config.yaml
encoder_arch: "vit"
crop_scale_min: 1
encoder_parallel_block: false
encoder_layers: 10
text_encoder_positions: "rope"
eps: 1e-08
epochs: 25.3
Rows from block 5 of the text encoder of a small contrastive image-text model, named by matrix and row number. Rows with one number belong to one neuron. Each number is 500 + 50 x the weight over its row's rms, rounded and kept within 0 to 999. All counts start at 0. Numbers have three digits each. After the name is the row's rms in percent of the matrix's.
Before each neuron's rows are labels from the 100 texts, of 14848, where the neuron reaches its highest value: "fires on" is the input token at the peak. Only what is clearly more common there than usual is listed. The data: rendered scenes of toy objects such as cars, trees, mugs and chairs.
# fc1: MLP up (text_encoder.blocks.5.mlp.fc1.weight, 1536x256), inputs 0-127
# fc2: MLP down (text_encoder.blocks.5.mlp.fc2.weight, 256x1536, transposed), outputs 0-127

fires on: "hammer"
fc1.109 074:541548494411492483465501510529412530504561543487501528512532475594484540421496519538564490513492510448495541500537561530474403464525487466509460504493556580457522462515508540548530488419489422474496498477497524538538498476556467498486507506533451456475569472438515486393401501551526466490454500478557409495554554502418430523507565520527487584515442545503490479596492482511423504573435
fc2.109 081:485454510545512473482500422531438496531413455534542485484472450496418534516482514502397552543590519442465428490524490469554469509501563513426524592497446429470565500525491417513525450482535523459410555504451577472407440558470463568512509507546452520514431477579539598548554518394517572542525497480375595438526536475533526486416507537533506373422525495402508552488458421449530492488490

fires on: "bottle"; "pine"
fc1.636 180:482490534491524433521482513533488458572511523486452520467604487544527496386501453514580515548447528502506475503461518454457471504521441495589464426527501577459516522407463556547573482485409433500551439514496478542626540391628497478519568494503559513488479498425515583515490565502549407554510426438466387573484472550463480448451509460497500503536506546602518430510575520561446419535465
fc2.636 169:520456504594491609505504418588472443582478469630416459429490437583493454487518475492536503537558506475496413597519496563485484555472487486438562468500488489528457577486574612497570515480569484534541573434449419528517452533482528501524474484477542472549468507475523516492566522507550417523437485590540472423561585440592539515437442427517446408498483519473486523509476593446445552546505

fires on: "duck"; "pine"; "lamp"
fc1.343 049:473452487513459429454514424592446441496509461462503509552491503533447468468404455498443460501502452398455467528548574541451519521475498475465466455493507519422553481499457546532462383536467515591452479463507489442580501457552472720476536519535526507528454514533524554445553512521587501547577468389484425497502525530410522547515543474508471452524538499544540367558501452452485500519630
fc2.343 048:489468501527532489445429503538487522535510443535489351451437554538563531456575565530456544458558462424451482545516483449561418594408510540530596563500605486556551503455528516543507497550600533457489508494487461417489542488488493485397564522576544499497411481569412568462434476538535473407505548550514487539484517453515558556542449389500494392527456522483500566439416410511471555481468

fires on: "<end>"; ","
fc1.15 156:432529471503612509580519504563453442379488551452529571616457488481394469482529535410432424520406541404561519378486470440513473445453455439540584506539392486436473520460563562512472421499527450487476495567469483468501351539575515504473478460473449465533560480479586538488536473509546483467563571471601439454496579578545554520445558507487452497483607408472551500532511421423581478491435
fc2.15 172:484570448583415540491509367453539508527516504431459551456507465413514423549445434485557474445639527567531575513541446508491539509520535493517464394495550509520488570503466414578566480538474504522513414487570511518445514540401579547557507535497480457490562552534461506518507447540481580522517551415517579480513519506548500491474499476529518453487487558498536502439527554508462489524538

fires on: "hammer"
fc1.120 106:495517424430395484540571537482542538565543451454536587481497481569504452465522483496586553529422545440538543509540558540518507494451518505501537478459427522486456509560543499561589434443441418506494403437502499547509450470570434453475549490491442480489504501431505455375533520507509525593487490374552449534512507571389389588453519545420532512504498551483634450553535452464452456505514
fc2.120 118:544431482523534494454570505544564485519473494459564503431451480415535417601491577538516457347440555439542586567548561539492497519425559506464445495517472500339514471516465455486523514478505519530393386492495559396462500525492463525532480574506505474558499525560444441536501537477429544469521464465498550430496462479518546653470551603512574462490452527463527493620456510404490497526538

fires on: "<end>"; "white"; "umbrella"; "mushroom"
fc1.190 139:539606406436598458498458576478558504468529526444512509590518544532449421452491565449411471555477482550497482429466444480574485369524507477543555544460403501442555483503470553505462451510507516454497449560489478466521458513529457540518456486543472476532572614489560487490475473488542480572476523445486464487515460539625510515488566430475486498428562420536525473478652314475602553505538
fc2.190 116:500483492541534471480515512468523517441467410492550497507536474433511459472574496541491525462538534413578628459482543474503519468516503503501458460477619491524559539536346434577570349536463445485444351486460471536523507542518495474502490465534466482437474544489380509537470476519456553582459539517522514538488523597527563486394536487471503482416561534558542541433466466528469540520462

fires on: "mushroom"; "bottle"; "pine"
fc1.336 137:463457527473503473542412527486546389595521466479543537428546407538539480467457459558534522541458611494550451484482500502525484493523441485598439330506462573421497536541508469591451504490373409521557434540500485559598539484624482598497481524469464500535445543435480555541435499446521488554480516511486438591487489546493534503474476503538469539459515472573548448524552501494482461488484
fc2.336 145:484503496477525582537475490537510475397472595479400557571512448535457517465515544530532440496522457426538535516453568421477496514484513536421458458546614479571453527536391434513583405525538400545474539509486482528526462538490485449536511436526521467459503556459512562469518455640517569530464503489551543404443511546455473513537540402539402418482491435486494547535494520575491545512407

fires on: "robot"; "tree"
fc1.75 145:515532482509625429447459480515546521489455559472584585573483410547500470493438458466462494503401534437468537339461557531543469576511530485516493499570452569442502467553456465463448561535461432506518472524532499403546455484553454428516559552499493595498498470552517421536531513546482525455539424496517521497535442422523517462526619547498513534375460461568436471579573484540562482554577
fc2.75 162:509465476517445498481484459536508554495516564438428575536498503523447508489550522510529470522553427458438484533531443551515517514481500427466526420564567551578329493567492463511518433481577474541499514541569549575454414555421512478474461393482496477509478503499532589381497507514578543473519578510611480497539615467509415547496489457515403426515502430472457483453513526545494538496511

fires on: "umbrella"; "mushroom"; "lamp"
fc1.581 109:393502488457387446520535580482529448503540502461561592468517508517441483427538502564607564534482545468549504515505520511563496499498464471506521451499463551487461485489532536584518442428444355543495481492481542581560469381566393491453529466506475499500468502431525489380521482560553458618551544358525382554436471516366411586435531586432484542572585491525581429567515423421483443509510
fc2.581 107:541443534470531490470542521532544481504501492512500490397486459433545405558499542553535520362440551401555574594538553549445490517435497496482483416576450545364508479491517482470523556532473481518407409506476502377521503507536470457524536581442542451555494497522434448534477578486439519483540455479516502479480464516491515619520525568472544468504373487504534488625448562476451491526554

fires on: "robot"; "trophy"; "lamp"
fc1.518 099:490517480565556470442473511454560518446480506506550518493526451519413443455470504446494466491421563529546559434436483576623466503507466386562498583624436652539538486554471506487416591470465463510532468449507490515585488440485407447477471539502489569504474498506501454465533555558531523498567423543546527547558445448389503454429540523503488525444511413569467438537521422507540498523555
fc2.518 107:418515514393515504441490354473465487529469501482408505492495490453420535525533464446507599510610453521470492504485470460558534505528521508512515473454566510567440586633399361481436488528509553541530519536503470464447440531501506558482487435524501537511379490576526638464555486489524619527455522471449589531522542495565517513545426425541433451458495437494457504486538490508493533484500

fires on: "purple"; ","
fc1.734 123:582524529502538409443436536468550526543503561428521463478612458520523477442517510453530582522530469511515521522494443512587502508560452484578478538456440519420524434502427518464459509430441457421533449544510486447570528555522519492461552578556522578593485560520528445503434483476566423595432538532467437548576486522514499480518529486459558566484496415518512388508545496483450490570556
fc2.734 128:535462491589458504516567510602495413545500534629468489520475570432475450534575478555535423499453595540469512566560455500449568483451534610464587480501482470593508467448506506511570481460486547532529577494480486481477563537431527511499518445477474403532495531460422484518524474543483463464553497604464561557398397477519537542404474526452596447461433613484519460511498556454494457447505

fires on: "candle"; "lamp"
fc1.130 093:547597520536517451495436523450546536515491411498476504404518483475488481466447468494560696580585519488546444459547470577507475460518409530443506492502589507514493507543500503482438572492464455411511469453491515490561530469536474507538510405476485451525486559506579528407486483437554538560504491493539447557446554454555393423577584407415498497524511444538522475448497440522491515493496
fc2.130 086:374527531442476620515452527527420541466568526491530508526499455584461568537519563435496399421484413479480535382350585408427459507530510433554514504557493535483526562518542517468453530455533449512532510520527466498514512536513536538434511556539484547524488487461464473435419490454484523441500442520587427522495539518457566520471542503557379505488524492479514569574492510472465441634514

fires on: "<end>"; "black"
fc1.352 241:454572513570496457519355545554509493579583530489481465544505515495575459505587592453461494488431456386498409495502387521490472495424508535594528496505507460535445518435575624538506570504483506410522440523477505468524522474529591526408560521482595507606507503415533426548528467400505391496435491493577488503551560487547566424434465439496527455531399524476528499476531519480508481493373
fc2.352 227:505443504486463606428509391479526499515424433511529434393464474506501493513554523491565610490509473453532478507487574503518509481471514520544505540493531512442498534512361459462483439491435509545465519500490508440480511464502565443527565503505529540557405386679466586524416626483506484478460387482349523540532546506455525488562488483515548506474512473463475534620526501559453516531502

fires on: "chair"; "arch"
fc1.185 231:478483560536492472458541462492491479569487427490520552451509565455547484427476442548510545530396542489490516514495530546451537511500426494489498412515574576471445513527542509571461516512433417536521491531521465504648509479530527520591512532501448439428493473517440446401517468524504464496573520491556332516436473517543496550527580502492488519532453577613577476545550514507447507538543
fc2.185 236:523504511491571564519526486591504418427477421511522439515509464535482587480539489467443520434478467386539580439418583443492422498476467533533467517487567515496573557480473522451506525548601446528423474411396485544519505466548471424527480525557484487481472517433415465589509495492456523443385474430494473462512470532553581454506530507561390551433498451448505574529431442537488603558466

fires on: "lamp"
fc1.150 153:476482553500570518507472456507593407481496507552488437468488419418518503388517530431519559520544595493594510436502566547496447539483488538511473402553536613479484515517505462495404643523439449528519506565492459450620497552625514470508572523501455512490507540538444451565511432490544506469476515446560475551521418489503539532502508489514483509403483429521584484499566491546477501483439
fc2.150 160:527502526480434565492529392569498482507499516479460501498502458549507506436455415564563444489585468510547572507505565443495495537582481512421376416491559505441460563464418503461577394500494468572485559482534568602529440507460561529573518435522525456430511554541554542554499475628516427526448493454492457406467525494523449473523558430583482462506537511536524465522520556566425485558509

fires on: "hammer"
fc1.418 058:532568456457497491532538429512529512535569509435472612512535494562540471419493456450517519497408509436468584481472495474488476501425503460476500448489451619472471522577540473523496477495457484531535438471561479521589449417557478485468525509439500447436497473495542530405548526587480525507444453395546503535534498578399459559510557523521438429446528534587636466509599475519384472511577
fc2.418 054:543407515538523469547531525470530469485479500386508572444455515447507510569435586555510403345392542526530527557555559546474482489408523514512438510597496528458459499499455481491439524548464530548426488513502559435495556465520456444545404498484534499497517513593471431581500501510406504434493457475461560513469378523611506579487537557609459537438506596465434503545559634498502485517441

fires on: "lamp"; "<end>"; "table"
fc1.531 249:446539541394477540523594548511545533492500545453460544445510582461471523460493455542536591549555580511506485440520513461551497511533463542436525458463510540505434523496441472475477445522543440568462533576518530512505455503476536508547534438654426483463450479530442504420505398525506502485531522425547402469424453558477535580581488487448451530559581410518595503547466603515476521481616
fc2.531 250:495448528564459507473522554538575402510432375567503414506406503450498485513523473579493580548533512488554511491496488482511473529481526627506586524503552476560575473542459420455523525482539492473510578426494518522501496408456483485438598462530443470558419497557509514513424482565502521474493487548408540565457437385486542515536474485460530447503418494518491515463451454489502494480533

fires on: "bottle"; "pine"; "lamp"
fc1.491 144:542526425484517460472510539518506419517477465534508471476485545440429471444539527506611556583495599528543455471567453581565433475543528469463522573501514480519549462501440496543532527451462508517490521457430469545518424352469351496494478470617439619487636423500462545508407464564517458533535469493503480491542471462461563521528540526420561510479576534464427444533541435464595525460419
fc2.491 159:412542515652490553518485424520481570534573549520551508547522522458444506522525468503489383584530528556455485421509428471496545530479523576407464509410475485552408513489487531483516513462460535509517572411533489499412476602430502593598478436559504517475422525484510496545558481535531483397470488461497501418487529492511558460528528551515504542474604538480579492481462495439561437511508

fires on: "flower"; "ice"; "ladder"
fc1.90 134:562487488561510478522547565538423575484519462421531586527589482480478456429507480493588529523461496369558493528560529538428435450464464497489438545604441511559436499509482502469582479518518449529459435528586511577545428442465446401509508462432556471497557484410604541474516505563504481570474466478470431446504505535523426423489484542519571519548493559531447386562523528493517501520462
fc2.90 123:528547514522480553502575554475505439395465469519534506598430491482540502512473503448519497484475437495565599453460550471427522470478522628471533552604562521497587552579444443497546413536486476516479481439465517532460532503482505424590482528549564440371562509499448421394484474502441563483517504615475539516401435491482498445429633544495497510471455548510510489598505479559517538525490

fires on: "robot"; "chair"
fc1.626 112:485504521457559478507532507485510558430471548445524588490660543516463489388501466450520604543478466478499519483439548452485469499505454420565508519520502594520486505491467563532477490473498441497516473525508566604603493450585500422514488416479494486603464452495543553376527508497554465518530436484534396564499542539483464464504549536496478514527503531683511410549601544513489486617451
fc2.626 107:479442546465481461531493500433478470567535457409443528435457531590584585540461482456448532549485440542416400511498451508494547539519522573593489505463470478551464504456593533437439479477496564419558586547605542453499522489470572533432484523481503472531401485491579575482563449437515412521489515552444506657541538470557535521565394507522476441557543516528458478441564593486507397479590

fires on: "umbrella"; "lamp"; "bottle"
fc1.472 096:418523477454426458539529590525551483477529481469567579505535500509431458407545512543561546552467551460536494496522528520549484477505458445499535463504499566498466504506559540603492472453450354538497456507486508557556439398556413503508529475514476482483477511412514511362510487543567487600578540370557359546476465526377415601427533542422464503552550474525575445551498372452495473543501
fc2.472 091:532422554449536535473574539513545473538479491431530500423483445480557447556463539529506488357442526423510545574529580507459503505446515513503463479549458505331528480462506506438509552494491522522402380530487527401517528498544497498552523598472540457580478496513466447552514536463438488497531429451505491454494441544506523609531514565493575480522364483512538502612483614439449482552538

fires on: "lamp"
fc1.380 099:459520528582534473475455575483494500446499454471517557507574373518440478442555539479615534542549567510566494490516442529580347414555494430539520547559556622524478433531514496548398556434479446477480463535452495561603439415504401439490447517553477549506576548468520511445515534542510516550565512467615480511553517466457453518435509498477470476479584456502454419515513396506552564472466
fc2.380 098:476554503473440634525568372481499589505450531499490504512525512571520482375518431490489488588493554515603494452513513519520452526550472501426449448455518590593394564517476518530523493501458442529495491487479500560569434466508528501597487486598512480472447446537453436537519417518504507565442461515524449376501517544440552423476571468510457484492465478518555428485537564511480505514427

fires on: "umbrella"; "lamp"
fc1.540 133:437556503468488513575492620565568559467497416546554484428450573425496489464469554463533580555502627576539425410511549502529441544489456519464549506467517473483468516457471543522465546488465508484469516537453498466504451523502451542554497412615455465516559508497492511468427433450512465439537517390609433511452459479539539591554565498409494486540593502511560509523498409469523489451426
fc2.540 152:514541536644453539483486586430608500464531446548562443516477572402511428554479560504492488493548517624543529436465485458526598472527497601486481524411470414482552465525495501508505521441427603410519483433506473404457556557458506559526497564543449463515474516479506417543478421492477503516515513529393536530489437509511580539504534591447625483495530512478623541493521456395527457508562

fires on: "tree"; "lamp"; "umbrella"
fc1.342 091:493605494451541421393407475501466551482476575476490536490566468534513428428448531479591578593490564530496495442428496448598481511586505451542433529558476529415538419532479488492564507467403471440558468469525497539565451481506460461525526441584522556488509586503547480511486472536583487551538420533528458554483502458516482537458594536436557507453435445562486433543560476454521427517531
fc2.342 108:541584509520428493472543405561532547546494547572527538546547615571397566468395427524528569609594443444521490492530517547505488491507510500407511482416501465558382473400477553449619543503536461628476524401419512501442525459501562466532471467531553574480449485463475527528457436448490436508514480507437494503547460444414445501518567562502511506458447506494494505477476584563514564465521

fires on: "lamp"; "tree"
fc1.488 191:504537484426601492525494475417617507579486473506560486513555368561464474416516473500487570525476588482588507544519553552563421529525392550511435487518603495518531519554451420444485566549477368563502450509419472549582495501540556471591508488472496539459519529473428454506547525477490557552451495398474488488519469515503464444519485457449480578499551477565523469454502482642454537500432
fc2.488 190:473465516506492589598556434559441372485528502536381539510517507477562510424480474485539473508513521493526476469510609493390467533479468535413482396544564580542472595490488504513539405544514501532467510499510468624582499474547508503536496489528478423459498464473499555494502454561490511505484455561584437482452552568569584522460519433579442370515454571536577489508544588547418494564495

fires on: "<end>"
fc1.591 191:461597516521631464577454533533495438424453545446512595599530563462407472475458457510458467510378502448509528413474471422514508391495441438553487470514511496489467521503578512569551446512490440456549486585492496526548413532623542460518399439491445447449613533337600561433568433462515506555517564486680451484475578580520472475422493490530450500542539482537525499466515450472530506490419
fc2.591 205:479572452583422454434388408497543548544619421447547595474533468430496418575492468488530506424598529506505561487543460573495560526542533515493472395493484487535484474487501392517507480546433458552532389430608500532471481558420561591544508541471440487498482543500509483557466463537429546468578581385477590536518503389512461482552522535515555517450587537547502474446488492514491448532632

fires on: "lamp"; "umbrella"
fc1.405 119:492555511471471539405532422472462513469460525462527532433524405565464512414504432444594585563594540563561492446476520503531436525663477456464431468548509510451527493500457504529514461407429449545473520581475533583522327530493500578537494492553424532505559514468482489527518494470529485530564519406556467485581500501470437496414543596538533594492555502555517410471518473448493459530459
fc2.405 120:446403538568473526477533455602480397562456446536408510442538487455535503421519457488585576561551548505532455507521489521465528500491472485488529394544532531520465563448487558531483489521430511495515462543548500533614472448531529484523550466525519410550496497486511563529432457463576436524492499457622413560485551528555535505404516425511508420512455542580538411532608577452462445509455

fires on: "tree"; "lamp"
fc1.193 137:524512507473583414370478493487551564517450510456522519461507403494452413467548486439549526534497523417504540414492548509552510521611502461514494535510506526435503461590462439545461557490458477487441436498514481508525496498570436455531581604526456614476498455547475392526523576483474545545597498408503529468528439422486506439485602540437564518434486419545468441532515488474572507509634
fc2.193 140:485499438517455500482543357549486481571506482536423524535442513511421483506567447532555513553537507482440474535543436546459480476406539572426637416541577475601430534586443421508576461485557483550519607489477500492409419502445503559487483355507514486506420510482492657420509494550563563491503494554476535513478550466542472455491489391428438453505475521489479480512476519527506539450504

fires on: "hammer"
fc1.335 097:458531475479388432510504529488537474544559492474501581526533434474452473424541504543597555544482515453525504493536478529500478455500497482556473369504520550495435480542538483611572470431421342508541457450504523547571476458579464484457532458499481528499483556424540518394502535547557476631490536390523437588537549516335377531467541540476522503497478506512594444525503432444486475515501
fc2.335 094:520467518473529533467554544511575510570488494441558496446489480470549463599464561567484469373416543430524556621550567527498488513378515500483444484539467523355538472480513515452512510508516538538421376464491522417488502485513499517524503564471532450597493509493493453535516532473451518480512456461539488449469453520491508645560482560514561503556403500504523520599475561452437483544590

fires on: "umbrella"; "lamp"
fc1.620 128:522505511473515474438498580472507579421483479435527518470460509509654515444540543558483532497506545521530509445484525435554514502560470493553457518474518518403591472541495514562464459435490432418477437562525595476543472530537459517496522579572441442498562538499452428401512503498533488457519522419596420501458508570553471570551558504500494553563525426526524482575531426424481481550511
fc2.620 140:591520398519579499496454516462550546448512492497507541580516551484430454455575524439446498540531527449556511440512456574549428450470488517496588549511597479549557444598408417494565500548573484470462402479439469532513458544428410513508409470614421549451515516482443509527425496497483564488443500506470534532595496469474554467466569477479520476390537466451457506440463461545550596490471

fires on: "umbrella"; "table"
fc1.417 106:536613533550504493444421497468588494441497458507497513500581509509448445397475503409581534512492518490564585436455512524455485456565410455564483507516551540529474457535478512485473564443442402497579394457528508496589512478512503484509502515491398442527517510492482461420435493540503497500550451483499437601505534501512477459468567462468545509458425546571537427449515486517467492613441
fc2.417 093:448587505556613509538490580498474533429557517502476517568495536453484497492468583406486415423410453483549568434458641436521482531486462449533490597481505479532615522548510434531481551511512482452519402519455416450528616518611503465447554576460418506427533489532454451445538504536360591482550439540492477507430512544537552455521508509487534500505562552489548607505475448525444488590467

fires on: "robot"; "bottle"; "lamp"
fc1.134 150:529525383508472457525556526514518479527545428528495541496496566452504506469606486482547571555499547522552429519584474580540503481505442496460567553482509490604457465457428561434463467522502538586511486526430489531474439461439445434521452432567501538509562452447442540487451485497524413498487484488477454498475479467546511499481504490397510583568577586481391435447494544587520546468452
fc2.134 156:461532441585516535544488408543457575450604554565559507616494508481519486517603447515433361504476524547494499412523450486423536512458531593430452589442429480549493517494473535464467499469446574518549556445525495466448495595436495566584435546533518481460420486464494445511523429568499481408472496480478519471540455536512624460467500549518519531454594558479550481492527507441553430499487

fires on: "tree"; "ice"
fc1.301 152:527566522476535426566451568519536559547470530510547550531586504454459435435554555455525545478477558477467487542563500535458483550502418460551524512475571510476508512418469533555434574492503417451527453518418485476541494462538513543511524480462514494545607567497570564425430502446498425551504455501488396585466486457579487459470506461416543495580448550555458389525431474534466523556408
fc2.301 149:437517541504474515518493444434556433578605512441503552388511541552507561514412513434519457482485484569493516486451456463477554493411536532506454496522476552567401517490521523475560563468450553539514512389517527542475502531460493556512453499501517480469393540477526541402449393506516493511516441508453490591520473521505530577508458543526487446510567611568590547495568571488468417541499

fires on: "duck"; "teapot"
fc1.236 132:510448472581525509495433511478549492480542473474597531507533458518500509465520525505523435528453513473594532551475437539500483471471483499616455460601465515520482495458555581470508483461397457522584460468556569507552376466420543411448440463413558485536463490452578488511540568541578390495498556525520479547575473492551438447485505529574535587519536436527435418498589502546545437515485
fc2.236 137:413509572460481507412503543495540441535479432474505460418519480428520548506523469468493569476598576474513507405446528448510495517525490549550479501489459529503532562530523486491435561532465512454517390465529513421508487524524509548503566577601477414596438510476492472474457416411527511473455499399477476513480454512528584577480437532534483527530469510543610495530550497429477423522498

fires on: "chair"; "trophy"
fc1.183 099:524485453424465527542423611531538525465491439528584498515473531500512505479532496452423554538475487460573499435503570512423456455477482427511559485530532503487562489491473635589393483437498469513526430502397554495504510466575492497497448515566513471582525454531516422411360435400530494467529510475531426518532522486490551456447616535496471523521464472522481424581539427463558532500460
fc2.183 114:447471494491493494541528596543540629411505531474586530548461560440452507533437556513438473474444502440575557413530606537489488573466481500461473544502594458505459513468499424527506503501520454530446468467507512420488499515511482428525512505465450492454484428523511467531482495514441486482585556517566554472491510467501465444606546575518460438490530424499483480524466459475555529512460

fires on: "purple"; ","
fc1.251 126:551593439413467388482510574446521513459547460474603566511544521524500488457524472513485492504471499462523521462562503502552505419503520488522509526508433515459447457489474540490478408432475443468512439528492583442525453587488511413469504503530521477541516521506530448437476465479561466508506519482494484484522548553509438500474564463452591560468523410539491447540570493560642465502442
fc2.251 134:450467521486500498381447470510404525502458482547537526513534450600517541451443472492478587578576515476531517403424522481508479544532466464608494506554378454477546577497544490468506522484442461404556442524453512500588438577501580501513449531522522461552441458477502531530505533399561533524537484493524497576535555524493472388494495469554530532506482425534489499592474586478472449528595

fires on: "robot"; "trophy"; "ice"
fc1.272 139:488496452454466457457429528470523522540492568468475596570542471582466432477433486497467403526368490463452480415453483524538517434523506402571507527541429620566405504541447541485500458482506526512559438460554492499558459458510520472478474445448494547534453429550665488470471534499516488489562408545508479493531574526520453460484483453533464548451521468553391447513615526529554492566554
fc2.272 143:422469515545524517452432465513493540483531480411506587498502460509418519530487564511457438475497457464436542458452499455554465514531538375501506501576491537510436484688485330508501519510527484534481450493581500557491481601476455566459431512470415521481450518566511626431421567521513621482535511485516588480544582471488509562582475539566429430431521458504481540502518462488490509543493

fires on: "robot"
fc1.572 208:477541537441496460433613443494534556543477592466439544481523516533438470382482392580537590558512556488453487535542491545513454524507468519448528419485498547506403500478471481487514514550493447600542515536519522539593473380540545478532556500547500576436482415554494513496559564562511472506553465350472382464492442512501450484600463469484439529536533455580518460539531592552423532498574
fc2.572 218:559434533415520529500483549550568421495434407486396373470427494526501458465503492506443575501551477461474449510495557478504425516548490527520572573548595502548564492466491533488491459541635496449473548501501539572593486402516486472439596460531451483532479501530534555472440520493447460500508502565524466549521500415496538507537462386541462330503471446513429523461477492503477534531518

fires on: "purple"; "trophy"; "bottle"; "lamp"
fc1.104 088:490577455484501474512508551459470504443467523490521606474558448451501436452477455431551509517508526460580513468527495500529441392561483402492510483574618548459500466508514526520397572464467431531476408560505515592594555389532442539522475538497436573551595521495501477440497497539508479561606462443606471506499490516537476495467525483466483530492534497586424420442477511500551525521444
fc2.104 075:476410532542441600537496467554537479579544490451422490451461487463553563521561506491546515523527466419471435464485487509434444493431547535484507379526592531557392515548546456462592465510561483532490509471557494540493495458473527543489445437487497468588441504487516615494429549470519555449399492500597502482541628477528456546585465482561360407513487534482490581466482565531475513528447

fires on: "mushroom"
fc1.713 180:478399550543505481515351625541549458446588468436553447495546419571429512504494614548586429491499504456512516434444486459556489407599538453558403493513466495429445476559567461533556487466435406419471432512591460483582510490507467521464576486520485535486521558433526507549412506481498521604481533476524509475508549464414478567472452505555512432452580417492484505581508427433534447563403
fc2.713 208:554506489439448518496564464530513515544501522560498485518466594475536459486520497506538525501482522565484532538493547551448529525469466586487589472570519465533562485479451530497527483477521520488566453544422494458531554547525555512479525510472469427528540476539398433503491467460466490458545459585453476654436440534554507457442574461399651482525361579517540498543532581524444488489552

fires on: "candle"; "black"
fc1.747 171:511483529554516439427450545534512482594543478449474527413565397496550500450548506496524578468517556383498471502475528529528455502479432512631474440618484620552470462505544525461502566469508433480477418508510508573578547453565481506421509524451544528643404458436495513502527579445489493477459448482554467619507559478430453430454439473529469500540455486513454476519477540563475504564551
fc2.747 172:498491495559548557464436412530515494462441547481464516591542436529446492489528524508463513507569422487479525489466476494518488470480505476485465493521604500504486562676469321509519497559557439516505504533500446481488471525509498455557426491556525507459457513508486605501530533526506647524405461479517572430581492516561526472524484436616382467426468449446449532538511511514490602538429

fires on: "lamp"; "flower"
fc1.588 217:499589485498516421471518496542581488516445569547564478538527420475410544434572471559478510534539589562517519509516500511565417532507454538483512482527567551467561530479352501456458559533518423545478538522403572468504436445596460498560522423538501550475590582491491459528547529522520501404538508418454460524493396470516431486437595514529508587465547456519491495500509373580512519498478
fc2.588 244:524481514588508577552487345537505492591506515532414544478552493534501463463505457434511557591538526506485406570529461613497473618420448495473486482444511578590428577454511557487485505515548490560542569459516448577504474454486495491522448492513531502480379467469556559490534523565536436484471462552513447559574517483531580510473412442548458465522514562531514464431484551463444521523547

fires on: "hammer"
fc1.678 057:514540474445505462453487555493543492557501502445575545516591483508482527440511544452501529464454604460532594481442504536561444458555491428549450517510534638487534468525439492506450567452482451525522427347494548520569438483552416442452475498468411545479492537515514463446448496511501482462508412446579484591528471503472484516496507502551468592507514453566518459500518477538494502549510
fc2.678 062:510490474467475517451578409460458488427437489485527513473481421496423497570498453467500437495497486505484612418486531467505513470518593456433555560516453524494542451629395383464431471520496543577445534432530482547422504492505463527534495513494420540446423500628495536546435536562408614512521445561435646386481460454517512451551564541536520525363523491468454514465522500506515476520470

fires on: "<end>"; "green"
fc1.307 149:473511485493572501422547479453428412566503411493522543491523453458570468415503452631425499576491541432553474585612486547444450491481461517495518447571458485495584527494553450577548393529473480552490503601462534562544472478493487575531443595428486431463493473401502561527523471556522522677515611547502447435489469563560573414517511475524548529580506506544499432530512487488463537480478
fc2.307 161:451495469558510549448428461505459449409536405477461445489478429535520504427491499498536463496631443447556557458505550484390417479540486565505489512603563478584540510526501417493592486587497503447494530441525511521532412527492506444571530491547520512436521531508540594505437498528493544484482564458527540444512559423523467315509521408586507341495463527515462480557473517561509508524453

fires on: "<end>"; ","
fc1.111 295:458480469457624477582479525476588447587565431554518465527487527561397512503459649452445446507400566619493469524478535510540436457446429477485550547489543499505560515455500564477454627529548532552486466437395424454493566508615404541501439485489492561492536525426491501533477506453506494467482490514459484476496392538625539521453492446458495484491626505480527520455525381533519539477484
fc2.111 260:554507500474379552433529508491458535438456545440483550498476498516610538484504404556489518496624469468489514437499529509493542565545539575495407452466504519564472501505457443520534366436534461415530559545608620507481419539404577455489541486513505416548457470574554493424507471514504504505466506467556493515518592525480416476501456518628458498517406510512534488536498575514449462531496

fires on: "flower"
fc1.135 160:507595523440567556491603528507507538453523558439446522445557576462464533410511516451511576486538522470528539469499543475513421493500391533433553577462496526590469522482376493431537465550589479533449525514506537538503470432452488434570529420575429445512491469435486532406452417574509532438475490452502423516455484549471501516516506438466460483554538537492553512470428547553456524560516
fc2.135 190:468536511618480482481564541480525397468516388486469461503380498435538489530447485462518488520517485493524529453480490453469515447497513635478636527518490454566563470545474422448541524517472548479523521380465472472504561473483513500494558504488480477509440505565496496490474458531454540502488459594431540544428435419585577498511537475414560447467451572501513530484524514526525492466545